python train.py --arch="resnet_bottleneck" --model="image classifier" --image_size=24 --norm="batchnorm" --depths=[2, 5, 5] --avg_pool_shortcut=true --widths=[128, 256, 512] --loss="cross_entropy" --init="torch_default" --residual_init="scaled_by_depth" --momentum=0.95 --cautious_weight_decay=true --batch_size=256 --epochs=44.3
Rows from block 7, named by matrix and row number. Rows with one number belong to one channel. Each number is 500 + 40 x the weight over its row's rms, rounded and kept within 0 to 999. All counts start at 0. Numbers have three digits each. After the name is the row's rms in percent of the matrix's.
# convs1: 3x3 conv, stride 2 (model.blocks.7.convs.1.weight, 128x128x3x3), inputs 33-43, a 3x3 kernel for each
# convs2: expand pointwise conv (model.blocks.7.convs.2.weight, 512x128x1x1, transposed), outputs 309-411
convs1.38 097:490487529547548445543554479464512443490565492509477532563513509508490526491470477511449507526440489482577529512522475525537522556524490455534501475492490550485425520521445476485415498523384426510496537596579427561546500515492543446485629507480517491489480522516504473516480569495443527473431498528
convs2.38 095:500510482587528483424454499503451399467540467519446446477489505513461459459464489450574514469514563524471479556473486545562508445465446483527460534571533515487485532533507447485481534525454486465551562506519445519455517518452503527496565483533447481519497522448480503479529475508475506589460503467427509448433
convs1.39 099:534538480574559443497417500503528454495513522520569534504497453490466490451432556546470504520397477429487541450498510483518482518514552453520503507517478529575450505514421521595499481358476505457467441467506494463490422564536542500528555553518530429530496465480520494536522509504440557482489514447
convs2.39 096:446502541439513486525500489395482455479506453506418467507460514504472406467504485486535470485481494455569421512529470477460530443541491544504446521525522434517507482431447494467466464482471492540461521487484538499530448471528486434486538429494474463499485538437493504500459519535518483477493448465474454429594
convs1.40 099:492494498511500455523573502603501550498530468533469498463486480494436534487434455432482499530485442444487495538518459521420524488526570510553492488486514498496446525503495478439536534498427497493503465536472479400486440515520499512509476540481502479481506543479494526514475527533443453512492560418
convs2.40 102:475462528552510493540550464563455460626522474472541499461519527553544553500502495539510457458484584423499492495464519551521506502468448518442530511492432511460600506519467499529470548518476455440484548533466432477513425485528484512476535487458488479533429512460487503497494576476465553490480488503521487515517
convs1.41 091:515546515470445488471533495568520564526451503527494556528462577540478521474505466553523492566441441543501480508461501489501490465592493519541543495440511507468522524448495575504463494399517537436529527469456556440520469490490499393424513530444499545524523473433497487494473422590539489507487424435
convs2.41 099:517445468412479441491537512461425561492499477540489521538551492461457513481546480487507567476526469473557446483504540485454459505503535420456519511510549456509526496538436503517460550493502525510508483537520501501548509482487505476476536482493518532536421506498491507425482559478468431559564502471506522482451
convs1.42 097:491558501514536492469589483458396604485553486495540545470514494488504506539551486498523612484414422475448435561465605493442470503455525495499465490502460534476455496480531503486480466564458546517543509461414478492511453487487472523494519483491473485583502404519512457514508499469537546511486519417
convs2.42 097:435462502574463506518547452468411446502565536428541504554474506566488521443489474454519465467495537530541536476528509503488511539472538511483538479564513476482509531449505492486484432527468498537478471443466494502537450563514454447574536493498483509431516578489584538491515540450400525458455543504477550513527
convs1.43 099:501519469480433471533526500506487512529450455543574468485543472512455496488471538538436539498424565460515589518533471478442476429458528478506472518499485515472545524548506558503544433508517484536583462498403440432582507492435418474454495386433494525489500484474521401485482529467551541453491488496
convs2.43 097:552512532474454421574490510411472480530520522536488491465552505494491523542579476457505528474493607458509452530483423455451515511594508425532475492431535459485505480474477400491489492522541474500460531532471483498478468494470518484502489493493509501503424478492489524543475464425465575567490515522549550490589
convs1.44 097:461536450537487557514524527558477471466495497504470582523461491478510501481546505460500495496476465405557581531455489535475422462529502560486454486480509436505513471548490477518461462578552531527508508448597431472451536527454465534476467621529524515483562499487491581496537494488486485548482470563
convs2.44 100:404461541515506431437472549524501485483480562491562420523424494484502512554458571497503535499508491495444389498471434494486533481535492408529515500522400498484438473498479469450525550503508472492532510519490483469492599435480489444459506552428502530538438492511460513489480542559536462545514459489513444477527
convs1.45 094:496505484497573510520513409510530445460505540502576468526524506565547527464572507575473503524521487477513489495574538508491499439506487520476495481527514510535520509492509510498498502611408538491539531568422442543443452522447482445524525470491514511525496473517429486482520503506517508465548597520
convs2.45 097:482439483480510514476487525459509524373524488497393526484543444458507497512428503524463502551471521513500536540541453502460519405508511502473577479546538532510487513543523475496541511519544492553540496481445576493468432546503503496492540553491574476498606476519488464455536536516482529471481468562525507493502
convs1.46 103:451480477517477497485530535519439504516499520452434478494494453530496508470519493459447404590596479509460509458456480506530507480527520534492542500508481527444494501491550514466394464584527510464503551497481481578515504481505535575564529455419497539482501530518471547486503484470531419469568554549
convs2.46 099:469449436475432456525484470415487426532442438469449452493444461489517455529602466456520538482456436527499521461447515461436460489463461478544487482529443530452527536497537538507539360454517506482437551537526428499458484515520506514491473477459496439483472518481488528619469530441454515484507547477532514498488
convs1.47 095:482546494440476508465645481505495417513510535551432562476494437492442495551595543541441499487470526556544531470437542453534513500508497462489580447522494472503545487463450523425490501500538481499476458495476530539633522530501439493466505413518490493517465563500460469527395550584506525475546463583
convs2.47 101:473469526520464511434497480462409471459499468478494544500533461485500478504465485499461463565470495509478475509506482490479468447482529551439569486484469445510478532530471458498473475426559473515498468561457546430519470519554496482538581603524523486531465449483528513425495530476451504495478537506471563497474
convs1.48 106:513459528490548532489483569536559538478541394472462490528448460532499451503446512537469445541496514540484416484487481548444531494468469525468506483553484505460444469468454475488496431526533508553516574516521559414507424486478457507557598481585484521514492564479509493513489474545478489527452453514
convs2.48 098:522527524489468443496479449479505493435492484513509478457436536457438501511540449527521497596481519502528476515464560537527488506467460676499517601432412502518566518519502498418515501505519514481598508486513511510539521488439487555556563481401449446497537538510449513563444487511596436509495562507484483553547
convs1.49 103:469499485532502421462511476539543474471543522383495529543535496574560495555564532535492514544474493513442456558551538577527532531571488575491475541488510493517485494517471491514548462567476523525502489501422478477517437477553493466448434451512516535436481499505491484457508448511529461494471409461
convs2.49 099:500501637451522528490506553456490515466528480489561461510576609516478498453502537535487527446531535492544516498519430490498499514496580498398476481533561460546572473518471533510476475462521584441536447523562490557512544473457483472463482510431490434512515481483473511466552494500503473544558464495458494485471
convs1.50 094:463518452475484545434497525501453472465546472503551478523507504479437519473555449471446490518449467493417483503501480543530475495548427452461525449506514531562537523523568418541496542506545504495428489505570482595443416501524519477477559463483478501482494557444476508457489436471493469416482467410
convs2.50 096:430489528452553482479509427511511511413527522458407553472480509498486491480476456533413490509538507532467573513456489416460428487532547456480477406482519515506416476486440513455437435510561507489550501457480474510539539496455438494484500471510465457548456453499458478475493539460500474505499486486417451485438
convs1.51 102:449472493444495496504482566467500471493551552466442478512475511480574514521483385458478528494502471457410512490433446539500465550480480517493449501496523508493474475490505499460474493541485514511481564449527530424555471486477523470484506503506450557492527475423493483519476497475543529506547491394
convs2.51 097:580478428500480484571499443466506456546537452482478412490470533525483475485571383525501434474480481483545569458426443505508504510553552551499499504568501528544496514466505525488483487452433460488443558454469482492506493470443414488482461443534526587533620533447476470496489525473470452474519489490509566469464
convs1.52 100:508461479445483510500439435529481456525481497504561579483483489503465441493409554448450453534465522522434460503436469519467537525495496404555505502511482507550574542491468497445533489387421453471461501475566524435431519534515501505522543486469506510521488528508475493538467517502582495442542459517
convs2.52 103:447536493498556514551495514485475485399511540504505406461595549483562482522539475476506503504501467459538460499519496539477580466542518530539533522544455471506546531521496489491491466565518553492498518495397486481440512456465467568480523470452554533510479493525535520461476603513510484475474506506444506498494
convs1.53 107:560499473512453572460500457496520487531483487492510427520510454493462511467495489573502470468546579550547397538536473497505514454465454481457496550504591562477551515505500471553535489483467517447480470467530506426534506505463552487494539491442494568470437497518466484505478470554476545507523464424
convs2.53 099:464467524489563518452487537454470576477454515434457467565497501468465472430563523496503493449515485531508487474548487468492498498540597493422502546486485539485447545486468471453529571450450491489566504455589487549487499590488501446565507563488547585406470550498520452521521535459453482443527545421535484523533
convs1.54 111:499497460570595506544578525467397497492506471483474466537552448521512477477473591545470504500479486484545488441549501460490524487505486483523523514489506429416436455561455494410497430508545553568443561567626518495569509486557475567489401440416477486501532511501481466569493500570477517560494461436
convs2.54 098:508457473502581538480467512410549517529596480457516474563501527457484499493525474561530475477541518489479499426455539540534399469539443435587502479501580485462556556481581521518490484453431574522529529536517506494476475458561473462530517526508530485487543486414465504433469551463540535536550473501487530532471
convs1.55 104:541506478500468472501491427495538560496474502505612466469531542492517490437409401490491436506442416537422472531524593517523479488472398495459475458431529471565497461523550471504513491441566441532581462539483504464499471482444526444485505434473494501566529501538503490490439493567428523560500580600
convs2.55 093:445447510520494443583479476439495499428477473478497477467504528493494526531533524541504479546486448470457535475484510484557530527430424511487436465612510489516434527482509418544527479549563524579488498510473506506489424514486557483527492502543546513459467510494541514509442519518465505488499478535514466488521
convs1.56 101:544465470469521422529563474525517481495439486464525494479491527482493514448483492567450566542424496463447533464479501558496498513556528549499499498528487436558471493465475528492620541558445465499497459432477471467447552491529481442546561441579476518460465479516469499544533486514471502584485492502
convs2.56 103:507463443508468487444522461545499514546516494513492491519490532519468489477482409470527499629477524544465497532497552493581480460456505552519516536459407527468473465470498483508471489551419482436471510507502460483515454549547462523495532535554542408456561426487478540520504480499524530494414474514565555530476
convs1.57 094:475480483515494466508432468499502423557515494459517426469497541516490544455465550516448474521520507471550497501529524484497450493491558493500493475543480485613511499515489463537397469482416433423506498543398494445420445509484503424562446545483478533501511491482454501505463410454515497415528505585
convs2.57 097:522481500496528434470470464456537490472513481552469432538539448440508410588457457563546451440412500453534474458462484437473423502512529547458459484465490495570538486473490510476457497454572486565618548589471524482452548438505462417500457500532491570463459499451509476487496507523474453573567496561438520447456
convs1.58 104:517484438459458450452538509500488503496527472469485509504554481484480530463476592531505538477529565438534541505489544469527522461446513519457538511534487506470542504498488502477471490471498509595438432507577514544541460480536521526524505380422513397473445522516524480551532496509446490503519459441
convs2.58 102:565477523516471491511524443485463558556471491514556547532473456460432467526533444480579466409440557469527438499491454493551512483531509521491517483472487459436532462466485551510519468463527553479449482529496556462485469488500434429487474566533446495486500469408547486527428531470461539520483471445487531469433
convs1.59 097:509505498403482535406520486501457498499565488562570469450543509468460531505455451487504461474459462473525427461497510493558489505500438483503482498503455507572451470508486451526506515500533545476415466508463420426352493460490460532447517578526473474504542480486506511502474483472509508475500511500
convs2.59 099:468529471545515478451528484489455538585500549512467416508533501458498516449512533476440504507497517460465456611471525424487493487492430490451497544517489536460515425422499488548445533501433548523456561520459519512476479443454438488466427502397470491543479482469506480401508502518521519487521493474464532412469
convs1.60 098:561516478528412497542459459469481484475507521471536518501505514556553556523550511511525456518480461464456417413511533547508481575488419455519548521497488510554556515527515537436472548402455505579524548498490490501500513459516521534520536469390475488448587549512469522507441548518425521519497569582
convs2.60 102:596541490490498517550502560570505538435528490516515486474470534490488522463466620547436495479522462501496517479466559516473490561540540456504462478507526546507496493570596492470536554479442468433517488507473510457579519474480470448504466483482471568559481478480485518501574542467453577505485518491513479467509
convs1.61 114:481496489481469485508453504475521476498459459422508572479513537508531460479456440489487604484452578456532499463519491532542509428435514542457500530543521492485514483518409499612493462392480500510555520601528538462566461463400448433479458446513509515504489482525508502517511489408487466483491579455
convs2.61 104:583481504523545512544493464467558539522520589529529543506523516474468534505545478570546546546497531516487569551484499493502481472573449500536492497533555492483498490524506517523534529535457553481562475481495466577512498553505456513475486491486494559574471502497476481444505579423467483483509485541484495515478
convs1.62 108:488518460509489454453468475464524583481489536468556469520616508481539511485398456533453441510601499547452572498523543466495467566461474450519508497503475492528502489535470540546475492467497523578531552483417461448418492495425526461493507576596503489537537439511534471595525561546536484584511470496
convs2.62 103:506514509467542478570469472469484438575467561558480427497493533451536534499468472446540504513482516514484488573531468510505552505471474480558525509534524445494505566478492524462489602512587439495490434499522493501451535459513548522511563447499526461526493522592510556449571484423490483511497523504504506501532
convs1.63 113:502438448510518495528503532498545538448508481475533373480483471534556514548485579499461522529515552474434475464549514549517505461444475478511526510497544543397463500465445477411448494556485509462445567453517561468594428521487487545545474499514455546462542510483483370531514505471515469517465484437
convs2.63 102:457556487486532455530498560501516588480536515521456473536582535423436495518491499597526497496566553461498564459503523463571487476476529491489498462529591458497543510503511438559491505412486499456490463481450550522506527484519453506522465428451454512474485448485470469532561530461476496492505459558499535550495
convs1.64 099:530512537434504494554446477511501465570563539480500508504532492504543436532486494470458452468481494515475450489489479522533535505458552483467495509466512461602536505509488407489450525400574529518534499544419554493551500391497541449531518478523425451576491525515428468519485463485552495604496483493
convs2.64 100:493491528518558503528553489458521469410499534578533510509528540472506564505498540496459562513526437436505491533515440497519413557557476512579494491482461529552454514528524496553449552435490516506630461511475448490514449462526515491524478466472535556517536508459491436508549504469408548486450588485518442505508
convs1.65 098:501473498492517523526427489501512587530453529549473439510473459497501518507456463535459454508478451478431511501468462501556559524537527452511444502483510543453439495477531484465513504484456466503432502516446488454540456471544415436434498540496455465516509526504549508491435453510512500562535508477
convs2.65 107:511445509498488536558467531379544543547537525553535453485453573483503514519535508438521543506462503463559424544504482454511528556491531460485452513572487496501489520466469466522508540532521518527483556471493520561529440488444509581484463531515478545512502565385491532412568422527449536482496417593507485478499
convs1.66 102:532532544474511532535587628488520534474512507573527530486506482494483534524465467483500489491559490457522506468508460475490551498588412532499505508460496553523411481453463471557489519559619494473571479510614503440597482453513468540457489526494489493489460481526472515482520487507514535509540501496
convs2.66 098:495456506438439479517516485538499474414490580521515481522445454502505498496475455572461520529493593476468567455476495546495575526497490460470502521507497586548432537531500481538473446473494461487521526555510553501537554518476472514530519480447458513462470495501539519412532524489524490483502462480441471469521
convs1.67 105:510492412514469542542548514580490536519572526515435447490530503496491483472439523442480427464474513477551544477470527467479472520545592461513484521541513486515513508525470493441475412441503477497451486443461449435408487464499518452420497719491462480423496512554466505497515411453464470464465522552
convs2.67 110:411505516461537413437493451542458509514500519520484511508572493446476563477473490493457490526447414449537440493493535451444550550417545421467540466504438496492525482559474461560467463599550469454524511518481531447492513497529545452501489488509483458449484516528512508518527509457542482551484450494478495465477
convs1.68 101:506499510503457455504486572487518471478488502536501486471466465536514506530499511568472470544463510515561500522520536470484576498425527467464512479531499525522527464483576535586470509536492435458486509492485435509527545471493520492519568506497496473482522452492478521539433507490553489473451562474
convs2.68 108:463445525498519541520556473565528519488447517508529488565531526512458505564503529464471485526524447521523490502449565514522537562521518517511474532499484530522510542495580500538487434515547467437491494477573506492503509494516454481558553461499505514538515461490581501477479510481467500476501461468533510486461
convs1.69 099:544535444486548478453505431495488525520449509509444430539553517503532490468431452527488480530492458466500624510506456467498475489452510496516537518479527522469530490522435478557486438495481525521526508610474540447535532488429439524562511532561531530530471510517461510539481454525509534579554484552
convs2.69 092:444435511500482505459491566465444460493485463473481459520522472471470456498475527506466483530395483518507482542457436524564446504489440442482470460465503442483518567473482556520510536507474471514554479541490521511470492486494560410496515489448521530522528455513506519525405457583450494473434526467549539507455
convs1.70 098:524474492498519471476439594479477463485433529535598523531508483497521544469384517514613536470503438396470508454497494564501446542534599499514538378450490565499527504424521513464455498416502474548548448561342534377509515494575443434479459525517521511567498530474526528518531511475457484486486540383
convs2.70 101:480489514510548460559540467456494502430461512533556566567461454497531483454484484543567522429575487542524509488565526462487531469576493434438534448427482505520490463524498453512568430521569480446545486476593481512498459496534512503468512577505466560513532533496550525524435591495485461507521497466544461492527
convs1.71 108:483528483517501448507529552499528532512475460464512488539505446504485478432597486507482457529469525571545581571530531555463469551540481527511495515477497501542502504553492529493486472457476512495503567516425442610496497543504569513474505470389523509517552477554547479557522433460476499418524574526
convs2.71 102:485428509487534486496497524425462502454427490484563492554538537494481514487456455534550507473531465506490473466525542526490489518558428527437451529493473519432478478548539501485536588518536545497459500544525463537454464528525490498533518502456429412537473487578511486503483485538539481545531582430500507468492
convs1.72 101:489482516468490517472437463504531440533576486483520402462545475474503514449456604504473504490516504509548473514553552437538491444503496507471492532500534486435444525425493507565445505579453504577534507619474491534468547453540488478526474482477536483482446490489444524503490503460450534476457486443
convs2.72 100:458534519443471522569551564457489487409453510469469457491462512449454476517468419502495489525482486549520515527476516463483504528500500487503473491488456520519464521604481510440488450488468509478460459477482506489497423475468434540528523461502503449447577466506450501466526459501517505484497486497566440502473
convs1.73 103:490473556530445563517501505537519506496500472491428568537470485515485572483432477502457483499506485510464444531492451477430536398589483490558514492498485562432491471425492471427543431543515454532439516565495461379463502489495536548403557489438514448478521557507501483498465538551483566449544509459
convs2.73 104:472482513455514558487535491474501550503504517564522570466400482479517502542443513526400476491484485489522538607525483499543497552547479571460527503542535490479519478515562517530433498478538468571502536476507491491568438506483499469543470530465508474602522491476534503451474462492415537523508510512543532457533
convs1.74 098:437497464501425480477553632490499509505501500543461445511465504476424480553560480563448508510476473491579531472457460576466446628507531479516453486546496533483448495528493478435424489568543510463494504459489407511449462541535527569509490497448521535464576488519515498530501528503503475452510536542
convs2.74 099:548574505535521407444490551399565541557484514540492565501489534474470522544579491431527454510423522431525527499474498484481457521431506441515456529518443509514464524517490550459444502486527446500478473484453497441476482498430498511553490491502505453498467441460542423566520476534511469419455505453423510465440
convs1.75 095:508510489549502507509490534523490457498526509476527509468529478507523552556520491466472493479514454486431516459529515519573574513523511506547464535465539524523513461518483531534510531470512472471454516549499489436505463495527532511499458562508492461431510505490489505517540465502500465514435431478
convs2.75 103:545549455555444460504466467536551488447524465495513506440514523529548590466474474516523500472488537482489470467490526462619507534466505469503552519406529462456524481574480492541492405488429470447512493442459487512504555481464469506473579548533466426542552538514512496481502509483442488537527447497496519424446
convs1.76 102:482513541501460504465549505513501532519513559499549555516524486438447492496567447522526476460530501487499526496491474445471488510586432494502460525610546531408498471448494524470477438563458514481478436480399445488409514590551472539474444413488502531464475441400497480516469538443463609465539438465
convs2.76 094:539462454527476489508520473518438473421462475578517489477486393494503515515492448494553504429500455539488523549506525509444435426479527429517485540498469481522487490484485537497534467500489497461522479498450472451511494525499464397498493522474499461561427467569556498463449456400455473454518513519527546522518
convs1.77 103:479508542476458505524616482559547521538550458598563478491545567463480509501502501515442460503472523504481536537469514559526432491457469554454547458530467513449502487554495528495539491520455511490554497567507540564469519467438478498529452442559525422468461465560524500506468463531515424462414469539
convs2.77 102:556524505521465506521530448393510491473464477466574486446503545455482509459475417486407501520508418504439522473465426431582480502541476450509557499519545492509474472545471499446504428526524421457572501447467529484500557479445387513500493443515463527466544475486482596435451519417438503478456466523536520519455
convs1.78 104:469488452454492531512442500512470452503485556566563533505480470515476497507472516534523471552461499482492514462529529534456534525489536456526500494482517474485501463496466474430520448369439495510453492497499471472427505539506500469479453476425498508507461445516486537493423510435483486474488479550
convs2.78 107:526510519496524535476509439496506532463597526447486494526436496565505460491570501539587495454573508521505447476536459465570575563554530554462511498497514513453554508490496511475465493484483525572465480480537507505526519513521453466489490476479415527507538543480482532523499508497523524496480532465523472494555
convs1.79 100:526447436502437454532566516477482484523543500471543396461473464523446484490470483471497468506460540503523545510511475523498520488427436400534434511538467450437500488507449490457514492385453498501512581526519381455580471509445544475504469542376467553559508479497519463537499508504549482530495512443
convs2.79 109:495516472528535461506522462486538624397507423499480498521552597500485459460498474524492541487580579517458552513537480524509531411484478459531462513533449499514505516456527449505480523505468487455473494520497506465561527487494444414474532477469524509537416429484475511483471509489517494518479573506436468513417
convs1.80 097:499462484543477475517490513454466469559539515509482468501433457501534497468497468545467523486488479513411478501508477466570562472503430472493547559504528514570481560493445549479448502433461508462456515480534475431520496537510450528484517476500519528481505477527497474549495506516409512444517580507
convs2.80 103:444404489511440474460455398485460508420536464536560433512491491418490519465475534469557480502454475494518493403554505502430524424445509433419492488536468491447480506499547461535513491494533483481478520522518472501528464565540462486474444460526545686523505453506515496558471445471471527518507444486453471530560
convs1.81 106:462485462478462394565576571488490492460479514511523533505440476504514501520441433449504392603561533520514557485418483532418480541495476509589534515488490513504582486417498466468450576497380462493502569485473556481506458508452509483473549475483491467453508504495512508505518531557518460506581436477
convs2.81 101:545478432472557501516449524443558519476577517497454463485606497476487417500515595550444513525541450512452605537507501513479567458522553455506535486463526562514394478592515467462475501582507456474556495534464554478539550469422469506469555471471467471518602468486508486424520505464568525488442483530507516521438
convs1.82 097:541464491534526505492453609577436462491504440548376479516573511528465487502460473474493455530481475488448493517549473456488362495467459588460462497514510532484505512487534545509526517524506575548453488465444594553444468474514481483507438577458467542472484427487480495482490458559507572521566520451
convs2.82 095:512488520444512450485447523429578451505478539530537479487436496477383487518523469608518496476480514453527504492526431528461497483464549509514533494470462538474488538578500435478531423436457539477478533464498614507453522504412490492554512510538567511583507535435508436460502514441472517526531563486467456584529
convs1.83 100:487485467477493550445491529523481496480464463493383553473499535528503530479504525471553486481459463484519548526519518482526499492486478525459549438489499480502511503461527468466482503498538435449558435500572544439579474486546508493532413592678507469525426475429546488524530451568472502512629479569
convs2.83 106:513482457494570525466520565542493518554468492525443595481464468492545498472508471595491497469591456511560459501445499508471437472572529436598558452473519494459525615451505572506518527547528488479527503519528521467513522534464495533545545493476583475484486512504499492520473483505502515482516566551510510602501
convs1.84 102:539457506517589529490470447445446518494436497426430479494553500529524519528503523548468516580519508506423505473516468494441558384489481547545567536552491524480431562519510489568460526464542501585443532534518480510509567478507599519577550503433453477509556470571453484458548541392557534463515577515
convs2.84 100:537518448528499555509504477486610477544518571517446529476559477496507523463480579520458542576451523471495495466477633509531542518514453610446502503491476482469444500549550524504470504486489463535555541428506531473504486500531475537488414547505527472594565547524479515496543491528594460457515564500597508503514
convs1.85 101:481496531456550522513474440500461511490466517492390476501503463469544513468501422463546476464506448505583543468532517468437490502505465459496542511507526487556479477504510503483504606590508475467543555482438503498406479547532510492521411524593479561563524399506495509554479487472496466511469479519
convs2.85 104:528436492454478521536453482506502487628534505501440491487574532516535514520507462493581501445457544509472520549489498528442426454442511374445501555498498551480567522467543478493567511484429500466533521536512483490518487436489524462507511447479507524536478597478487485459494468482493561529493495555492516552524
convs1.86 088:528493500512492528482436502474516467488511506543472487478550544514488494493533488444482533494473521583524432467509518511538527495564500502492518448458535503475450499459515519476447442545501547464514546496491514481476491551549513471433521504457507504505528526492474513536457563495523541513519423492
convs2.86 103:436482496545479446505509450444538425405516478467445474489532511451552433518502489513425493459503442397484449468478502535496525445420473453535503458501431454536422565490428456382475541444504461503490498451509552503494492471436480434484484439451472454487527490448474496495533503489492518556492486521463540468509
convs1.87 099:443568457499558492517414523483485455496562469475483494529466488509540516506491371523499483509501486486661482527476467485550527502454442438490502499508495604488428527485521522444460518425507541492486460642420545518421487503419556485493493412507431488468500500453516497456474507476484477480495461525
convs2.87 103:487461516428466502451453466437484447440388459452556532480478461493490497468493504482404493535514467505484481448509616461449479457465483490494500491487467537473413453524506472493461429544429491445481571440470519522456468471445490494529458445462501506454546487595542522440476438528516483483506500532462468425525
convs1.88 101:546509525494511498455509500539409568452458446478471572433496509515395543497518550462511553518501528533550428466437516498463520487494458538494582473522526516505514454542489550487495504436471514546527445502630439341414503468504539409427467556530490540484439529531555512550516475531447461486484522514
convs2.88 103:500473492532444498489477535561544623502483471502506516479469459474455457459429525507509466478506459454575420477507541493436484444583499469517485499448458498507534428483512413463516594497543511467521459488517514497442504479491500488469502455514538447462426500505481556498486437506529594506522479513500531492497
convs1.89 099:530540508518450518502505502544604579530489561562498540518521523542512460527482568573511603479416458490444444523419492570551606511582499493530528541395494514526528516480559486634570474571476562420457445471475541634566527573548560519546504457403539462504482535491477563508475499485518495499530518537
convs2.89 099:477497497514528495535489479527523553499531512475467514473536425485506432514472532484443451518487467484503475485474597483500584419509458551501535481480482488503548536517495527538465526464496537481468509416438433497486538498480496484464481453542539490458475428523487509467570537500527501476425458448563522516502
convs1.90 100:477492475523535500521530533528523464497523502452434454535550496519560545526514501460481472509432504439519582514557469455534512518454508499526510539521535529542534526490487549474479552479471473535509553546388486520484449461495476488497435483452513478476535514446473496488550512563573403500482515480
convs2.90 102:471473446497497611454481472517514486498463473522472520531482494515480475434502475469439507574514474424562447482493382459473431490410515476497515519498525447509496504531499542502504497449428500435569421505480416496499489500517526507563525596495533457512503504560501524508494520598442500435481497415480496510551
convs1.91 097:554494537536597484447520520482581480521485431498494454490469504484448445500536514464521440493549513528518476515501465513406501467470497469499490459500423518429467527486521542471511491575467563488522460508499477481505477472434464546562458540507508453437493475508477514470469455561441529447487448450
convs2.91 106:472511487511505479500462501467488469403520454497584479476496463564472544501477468526458540488499503496495526427489470514547505499477455543504453592504515500454485542520543486465469535495531492470524530543486612480561508454467503542479499503545491562467540475470492493561492517529429509515517502466483521496615
convs1.92 093:554484575497459536497505535528513477519511459475451512483508562470571481578534440529473519526542464452497472461520518519479424446523457531507477488520466533453541568444519585519484480407469531480589443514432567528471542533516528486521481558508532517449478478522515542489545583469496512499491523444
convs2.92 099:484451499481514591527476569469502472466461508398464529568525507594556525486509474537444485474560479601478524516562552515522500545491464511491532528435505513523511548505495478505496489519581518482564473469510480458504448550479514514542492512523476535498570538433517449524457476537430464557498466423485517514493
convs1.93 106:500525524463506457526512431483455510510463487472561555502467514528478491524521448476555494472476449593557568569525492518471466498508528493454497506521482508485523456486503444515525573468510480510522473400392553474533519456477435519526526580509481467488535520496578498548410471391467447449400506506
convs2.93 098:498434524455522462497497508461528581556445466545470535486529534475513479487468500433552494517501525474547472500520472492456518489423574496476457528524555460465534465485490496540453561470419445507534494494524562479501502579515511505495449480527505515562449528502545607439464472532574530491498417491492529433512
convs1.94 103:531513497471551493513489534506402436569468443505559501516457498524463539495473416518516500439381556419492540539491540515486508447472427464499498532439482493470488531536428484477536501397543470488524481461464479492405502476420512479498448534594498490479495524516549501497495524512476484462438476444
convs2.94 097:446544515509513448475547438547489483492464467468494480506493453469531523485493489472486462478481549491528535484446541549526542458490479500475556537512448562458460497488486551499467537454432498491491497514457498528479530454493467500448498446465460493462587480600479521624525500531599485517533485424491538469547
convs1.95 101:488520443499503539456530441480473484513541496517510446473499514538575508525529563530486525490481535491445470480488554476489479510387532510551498471423534544479482509540498535479489518389556517510530488583480468570523490524581481443547535456575499529513492505486533491495498470526487568566441497450
convs2.95 098:463473541494536429519441540505534491466487506419558455509511548479493456509473449463475427406519495456452512531475497494442503471473460460465469502532516435473424454490498561587530412504438526519618468496554478521476503412532472523486519511485519419471509492525468566452502463505495441467513507526508521488474
convs1.96 095:522482498517367501498467531545466518561513517464517546507523476510511530477433483480526497493570382506490424442457440480453503466466530556536440519522441510486528518396494468445524558467581517553494497498485527454536534486472490505461528472531444485508491487481503478530510525499527497602481487445
convs2.96 097:473453499543550504502442505421491459513455506409513486520440402528472480453427524517474505449578524521528525451464588482367598530507525446522505515478554475454531532505472477515531503416516494526586520495560555509513530505461500539491516492449493495473522532518487524488415527540518494522524467483455478486498
convs1.97 098:496446539478489411569576543514503489449466547496568525512515545486494477482510415477516469424532469457494514510485498525527491524470522448511473491469448480501562523527548514507454504528466501514564476493315440497579526517544503473461509511510470525500544554508481548535446475544541522490436525511
convs2.97 105:536481603491539493448513520494503480492512449446549482525475519479469553506478460517544523436529553532428540502539529530407512570510467492497429497482513453453457556504535522575514551528420537501555516450569522498546429497555483490591482571514475473458564503609542491480513556439569544534497479553463618505471
convs1.98 097:490541556556470497489470449535498499482495503477565574491500493557428439561593520557469525471533491545507502476522481508473438542567435548514482498410570466427520510457502517508523542516509504417570458486428480519396465446512501514442527537578488424478494491491474501510547456500469514534474436590
convs2.98 098:460482480542468590482465525502519477502515544503492512487442466511458489421480485555459492417495488445504469449496500428547512493505527536499476471495436502495636516413490530527418558478477476411477547581474468540508389501521446470499507494514465511455530470572496456425468479486546542466494470459507513501529
convs1.99 090:501500446508428510461552531509501541498544475482524507454454487500482458526519525510461484454445565557502456491523523523561455479580617441525490550540489458525491537454518545521475489563487506479495553501549434470465511571476455472421589475519469547455505529534456468452567507504483470488463511479
convs2.99 096:446484460473510466548481496457445508471474436488466473483508533530482481524461496436536493501455536471461393526564475473539519462525443543547575505460549476522449501434513523412453540536525525467507448469473464483480460466504450474499504587520500454502557477511485486462591470554466438488492525509545444519505
convs1.100 098:487489545441524523466480509504510514502467495484444442521566491535481450527492478525389552482480502445473499490486500451461474457429420493519515565474511539507523426523539497461474533512570424509420469530475501514488491512512516477540542460429447484490532525494500476510461505450503542504527539556
convs2.100 101:537510560535421497468454548524487494445531477563551490531460521530507520548498524518521573461494456489515475577516550468492468529501507509447524458520489495456503514425577484510585442458597577477490477517526526537449468530564450472509524517507488536498560543405453474453510459447466547535576539525526493512542
convs1.101 104:486531538487508469572543512520512522491587548594575480471456488508444503539566501484501481498480507471503452500496495494500537509457478480426482573546546496473554484514525453431457578597529490465512473472500575572538504552492489504489468450468539492521467476518489473513460446525540471451507455477
convs2.101 104:478420511552479555474493556548456436481468522482557517475552497442507554488556496470474577591482457522499541566542464466445534469529458481518574448440530449471585470574439538550524533479424488464556446514521457482474486516490549598456478490517447507518460529584504476552455529548510533561491521520454497477570
convs1.102 094:478520485499590500454414439510485535496571535472508478467523442464497443467517519511476453475553506509451584435479492538560523493504540476424462510473491484523455542442495505506547546575567517485468508422490470558457477512511570442491535499562487502546511480474470482555468471503548490474447508496
convs2.102 102:509512486489430562486518480491553505455463472475464438491525512484502478501440477527478454504535448446502461473564528489500448548560447575524406461458508485537548488479448466538472423493579498524481523480477498476421435460538481422511544463506469467426439477412555482445432470460499427458480475534429444501476